A small masked image model, trained from scratch: 59.1 epochs.
Rows from block 4 of the encoder of a small masked image model, named by matrix and row number. Rows with one number within an expert belong to one neuron, the router's apart. Each number is 128 + 32 x the weight over its row's rms, rounded and kept within 0 to 255. All counts start at 0. Numbers have three digits each.
After each expert's rows are labels from the 100 images, of 14848, where the router gives the expert most weight on average: "responds to" is what is common among them. Only what is clearly more common there than usual is listed. The data: rendered roads seen from a driver's seat, with toy cars, trees and houses.
# router: router (encoder.blocks.4.mlp.router.weight, 8x320), inputs 0-79
# up: expert up (encoder.blocks.4.mlp.up, 8x80x320), inputs 0-79
# down: expert down (encoder.blocks.4.mlp.down, 8x320x80, transposed), outputs 0-79

# expert 6
router.6:136108169094153111138139137136135107139073149129076104136155084127102150130183102149122158139144119153063105124077172185168132121107101192100179090128114117098108176134127100130140151145133140146134165154137108114112108108112111111134114093
up.0:129127128129129128128126125124131130125124128127127128128114133135121129129126206126127128123121121129128129129128129129129129126116138115128129128128129143255128128126126176126098129128128140135130126130129129093047126156127128128089134130
down.0:140137131129128124141134138133130132127126130127124130126126124133127128129121126125187084128129121131127129137129039116121127132121130132127128121084132119126130133129111053159122140138127134143131126052135129118124128093131168125130054140
up.1:189146128128128067126148131132121132128164125168151128104130140128127079128125130128127134131136129134129128088132130125130097120126128122131128180123124134130128128130113128130152122128146053124132129111128125129143129130127129128127062246
down.1:130127144133131128132128133130130129071125130044122129135094128130125190128131127127130117056126129159129130128131130135125129129123203116132124128125135134128133127129153131128130129128128190127124131114128131119128128156119129129221123125
up.2:128126124186108128130128126128126132112130123124127128128124128128130106130133126128128131242163130250126129129125130128125130134123125128128128127118000127156136129124129126114129130128128117129131128129131130127128124128125131127135129128
down.2:126128127128131143131126129132024129130123117119128044183128126046129125164130055140130134127125086122134125134120128233110127125136121136126124128131128117133033127127134171127136128129119228128171129129136121127126134128118036106128135120
up.3:131130126128128128128130127128127117122128124127128051129140127126130129127131122128166086152126129222128125112134128127175130124125128125127134127128000136129142130131128129127130126128131122133129104207127129129126138127127026128145127024
down.3:128131125127242113108127127126126127113127150110136129124128129000128131134118142132126139129055127077140121151116131231196128132127116129127133130130183128142129145127150127129128125108149128128131207123127125128125128142126136125128132126
responds to: bends right; snowy verge

# expert 5
router.5:149040130060210057124123164122113120147068137152148164127171091188132111124186142127089132113143114101071135132157146120110119143120097106130132110132097155097108147137091109141146089122123144111153098141126134157151093140100106111163130095
up.0:127128128127124127128128130127124129127128127129126125129128129139130126128126128133135127129128128132130130127134128129000128127131129127129124128128128128129124127129132129127128131126127134176128128107128129128127131129128131127126127128
down.0:125128129128128124133128123128140129137066127129115171129124123137133131127126198132127124126124129064129127132133130130128128127133125128126126129123126126126134127129132124131150130137129127031123130127132128128073126124134126131130136127
up.1:129110124130131128146128129124127128130127133127128126026147125123128130255134128127131129125124130160128122125128126127130131130129073129127132128125134122126129129093119128132087129127123120126128130107125128129136124126129125149130128190
down.1:083129129128212129125126141128124119126135131134128128119127125127134127128129131159120126124124157132000122171129134123119126132126123124131125130124194134147128125133137124128000128129128130145126139132127131130132062132128139130157091085
up.2:128127129129043129112128098129128128127127129099128130130126129128127129126128128128128129128109126168128127129128116129130128128128128154128132126128140085129139132127131127129130128130128091128128130128130127131127129129127127128129128127
down.2:125123127127128138126127130129151102090126124131125110127130128128151129128126128130130126130123119166129130174154127137126133126128130043139145128128134134123128128129117104132128128161129132130119127000125130143122124124128089126128129139
up.3:126255128129126128118128130131136128127133128126128128128126129050126126125127131130128127128130126128126129084000098140132129124105120129127132127127116125130136202123127132090148127130128146133128255138132136134126127128126144128127152128
down.3:126126131129127135122130122144133130133128129130113128126134131127122125076125135133124171129255120140108129127119124127134123131145115159130096129125136183122127108132083125127118126117115068141122148255112030122128117131129098121127135167
responds to: bends left; vehicles: zero

# expert 2
router.2:156088100167096153120139137100137125142149129124143128080091148187104117148005130128130091148129135104101119129157156092083142202119154105175121166151150136141131107119128113117155132137176090151133098154131128122122091225115142119112127141
up.0:123129128128135129127125114123130125092126129129139108127128128130129146124128108128127103136000009111127126109127147127127127240129127175131128129129120134129123127000140128127130127129129127128128127127116128130131128129154126131125127134
down.0:171126255127134114129127172126128125162114122131129129129129136127126128160255134224130145126245127128128153131120127130128129128128129156128128128141114137119127141255126128126127127124124121127119076135131127133111127131000112128129126129
up.1:129128173174160133128128128129130133165134006128128127130128127130127132128128122147128128128134130127129130127129128127116126131128128128129128128127124125129129128000129127129129128127128128129127129128125129127128129172127121151129127128
down.1:128129130126128082066128131126131127126126113128109128150128135130124152128129127128127126127126126132117128128114127129130129127124127128124130054107130137129114128127127129171118127149085128128119129132169067128128021131127114122127128129
up.2:128127127230127128128084128130128130128135119126127127129120227130129131127126131131128128124135126124128126129129128129128128128127116127128127128128126128127134127129128128127127127126128127129118130131128151128122128177129126124128129129
down.2:136134127124125134101127128118130127129131128128129000129127129131134133122124123126127057128129129126127129125132110129127126130126197124131127132117127128133129123124134137129126128128136225133127129135130130128127129132133119127124126128
up.3:118122130125162150129151136125125120132126127144123135113126136128163255133121118114065151133133123051134138116075138135128131130138125142130120140137217160030131127110122120143133000131129127152143153146126124155150131127132130123136132094
down.3:127116129160112099134120118132114128123129127153133127126083131125123000128134127133131131122109146138178134130145132128127121139089114127181115099130000139132125126142120126025127138116139098122132119130130207128104125131140128125032119134
responds to: tree; pine

# expert 4
router.4:096214161114087170143129067124133101124201061136139124186114129000141095122176104170159167119127136154191115124198116134132134114179125110124108133111127155100123158132134119165110113137111102084135184147088160150160134085121162134139128166
up.0:128157126005144128132127129126132128125130127126128129128129128125133121127129128127000129125131126128108130126129103133125130123132156126129122132129133208129125123128127134128127127128119122122120129129127127128126127127128128128128128132
down.0:113131125141000125131129135134133130129119131127129129126127128129139133101127126124128128126128130125173128108128123116102130124127132128126135127139128146132128124128126129127127128130130132129120129128120127132134134129130128125128128132
up.1:128125126127153124125129128165131124142124123147126131192131127128127135125128130148128123125127129130125128128131128126120126138135152119128122128126114128131128130127131128129124110128139130129136128122125128123145200128129121130126127115
down.1:129200097128129129132132133127123128127216129129127129115130126135128117054126125119128132123137020128129126126125133130145127088126128140125132123128127122119148126097127127128090130119130129134129124116145122128127126133128125130127124079
up.2:129127128075127135127128127081126131132122128126129127127127135126130128127130011128000127126128120131128128031128104127138128133129128130130089131131126127130131123125125131128130094127124124069128129132128012206129140130132113133126127129
down.2:136142131130148101121117124175140124132126122147127113126136069131127150130128126125128134127130128174109128169150129130096131115147130130139133128129084151133133151131030197128129136121123134123129135099093136000140123133127130141127128128
up.3:124137129125126136132125129130126119129129045124123191129126130130129136139129127131131238255124131120109127255043117129136131134129092135116181127129128112134034145128127128132043128129131129066127136135129129127130125130127172125135149125
down.3:127119128125174130058128125111135139119128129130150130129126128138104168120127131132132124119130137129135103082127126121127137126095127128000128123127132123124123122129112114136133139131196128126131113128130124123000135125128128132137133132
responds to: truck; vehicles: two

# expert 0
router.0:153089157166153151166129088117116129198128106143125157176140154129146149184157094147178161114130130122242160146118137126142099086136141176136134154099111151144114094135128105095108131119170190102145148093110096117130141116142149135163113103
up.0:130128127121128127041128002134124088173113128124133128129103128129127125129127112133128130128129125140128114128189132129128127133128133128131151129128121130124127127000125132127127126101124130129115131129124132129130127137174141130125128128
down.0:129128130126112129094128128128130128131128125133125126137119134126093128131129128128126130127130125129126128131121128127129123130128126129128164149120131131127142129220134127125128139127128124127129130127129150125128107128129130129127129128
up.1:127128126107139127129125127109081128128131116128125127073167129130128125142128128124127135129032129127073130126156128131128129139129151128129125134126170131125132119126129127128129124104163129079128070128129124129130129128128123128128121130
down.1:127114129198128131141128129129134126089122115127129130128122135172128127124123127126135128061085138185184131125126129159128119133132128127132134128127128141128124107131128065126128124128128131129127129130132125124125128130127161127129123160
up.2:255125126128135130126128124089129124132129127125128130074142126129129121238128127159131128129128129122197126125128133000128101079116124126128122127129126137130134126127128131130125128119138126000107127110126128127128127131127127128132128121
down.2:128125122127131122132127124175136126129128129127131128129128129132127129126128132130126128128127133130060127126129128129128146128126129132127130129128126129128130112127121128125128130128112000123127144131128128127151118130131127136095125127
up.3:130223129129129129126126135128128128127146127131123099128089118128128127127128126115130127129128128129084128125128048126127130127128128127128128128128128128126127127129128128101127128093128128132129130127132129129130127127128128127097124128
down.3:129097130107131131068128129131126147178125130127129124132125128128129165126125127127128130127182131129128129127127129143128132123128134126125012128128144130129128131129126137130139079130102118093126133128125128128129125125127129130135129055
responds to: double yellow line; vehicles: zero

# expert 1
router.1:054109108098066125127102136144139154105152132094145104092168170198130073178136155120073087137136146087128134135105119114144143136115175043100098135126148118164126128093097133120110122127120105093095051116174158133108149138111110143093201155
up.0:128132129128136130126121127125115125129203131160126128000129067127128088129129135121119103133088156128100130125129108127129137127134128124126165131129126126122128126121128128127141129131124129131127116126122127169129129124132064140128125130
down.0:088127128132121126139130125105125127130128126107126131158142136173173136133115132000129139121125130129255128130124132146130114130130132131131133127126128129128145138132128119133129129015129119127128136132130123083133140128129170123127138152
up.1:123123129125129129087133131128122128127136127086131136125129129137131132235128129132116112138127130127113122125138128129218123145122128130125136124124128120147128128118126128127120141127135127121136119129135131127099128133127129129130128130
down.1:135132122146135119164139121128092130136126130134127086130119127004117134052129120160145137131123194123135124122118117129110133033104136128129132130000126125139143122126126108139177124164127130119133129134057155122131130120125122118129131128
up.2:110128127104140128130143103130131149126149141126122000102050128125136129126073150142130106132123128134068132132066151250128103158136117173113109128092125132138172156137123117131178104118136126182129132111124138117136128070150136128119133109
down.2:112125133127136155141123118146114130112127154131150110134107136112100138178255130126132094148121123118128131099155136095144191083129115047133105137133127127163145133151140126130095129125137135173117123137133130042255104121114129144148115127
up.3:121124127127119128129128126130130128130126129132128128128125128129131113135129127189124129000126122129124127129128161153125127133142130175197058130128129129121128125127128124128111133129120121127128122060127128130136125136130110117133128131
down.3:123130130118135132117125123065129125132137135125125119127120140128134129119114139119130121158131130042124134154123138125093130129112131130114133131055151131131074126129168124075135127243127189123112140098123194132130122130137122110113144224
responds to: line: no line

# expert 3
router.3:100199095134101121103135168141121177085056151094132121129176157129130131086153145071131116107081107132148118127027072152119159181122125116084142119147128092153138106116143133154118144142085110180100150129127172145044164110130122116095175173
up.0:129098129133132124131129060117128134127127128129134122129127116128151123132122103125095125126126125128122137129189133123128129129128130134126165251125106146128130125125111127126126130115215127128128132153100139128243000223163130128129130135
down.0:117128126123118108130135127146127128130128130126128127117196111214000130127255128127060153141125130128141123144097141216126179130136067158127132072130132124130129148126129128117130128127127131132124079129125123128124125251132102211129139124
up.1:129125127142170127124131130115128129123118131127122132033000130132132124135080133069125118126120126093131129131130129127128126127125128108127132130121128136127129114000118125121129120128230126132129128128105129131128144122127131127131126129
down.1:124129129128130128129125130122122159129126128137130130129094125043126123125135125129127153126128169131129129128128095126127128126131126130126113144126099126124132121131124128130123122131127120123129154125129135129128132121119128128126129129
up.2:187126126132128120244124129129157129129118127128118129128122089142063144128129129127130129105132129097048128130125128128100129128125117127130123128138130137095130127204117130127120130127115235125127110128205118124127121128129123129138128158
down.2:125132126129162129120129128128130124123128128128114118167130125106129132127126120126015134127128126129189128126131129085128124132125129132118128127032185121124112127136117128123126077140121108139129199128120133133120128135121179126132130130
up.3:123142125128155102119132128126121127127130132137132000127127128127134121127122130126134133129126124231159126112119130129129122131127128129129132176131102137129098125126129140126192055132234132132128130128122132131129134136133131127100129000
down.3:128164128220126162123124131122140135136132125113114233131133147186126128116145135137071124129135145129119128116123115131133141123129132139128128132126125129134253121126129068086123118118113041108255133211172127159141129128126123138149126133
responds to: truck; vehicles: two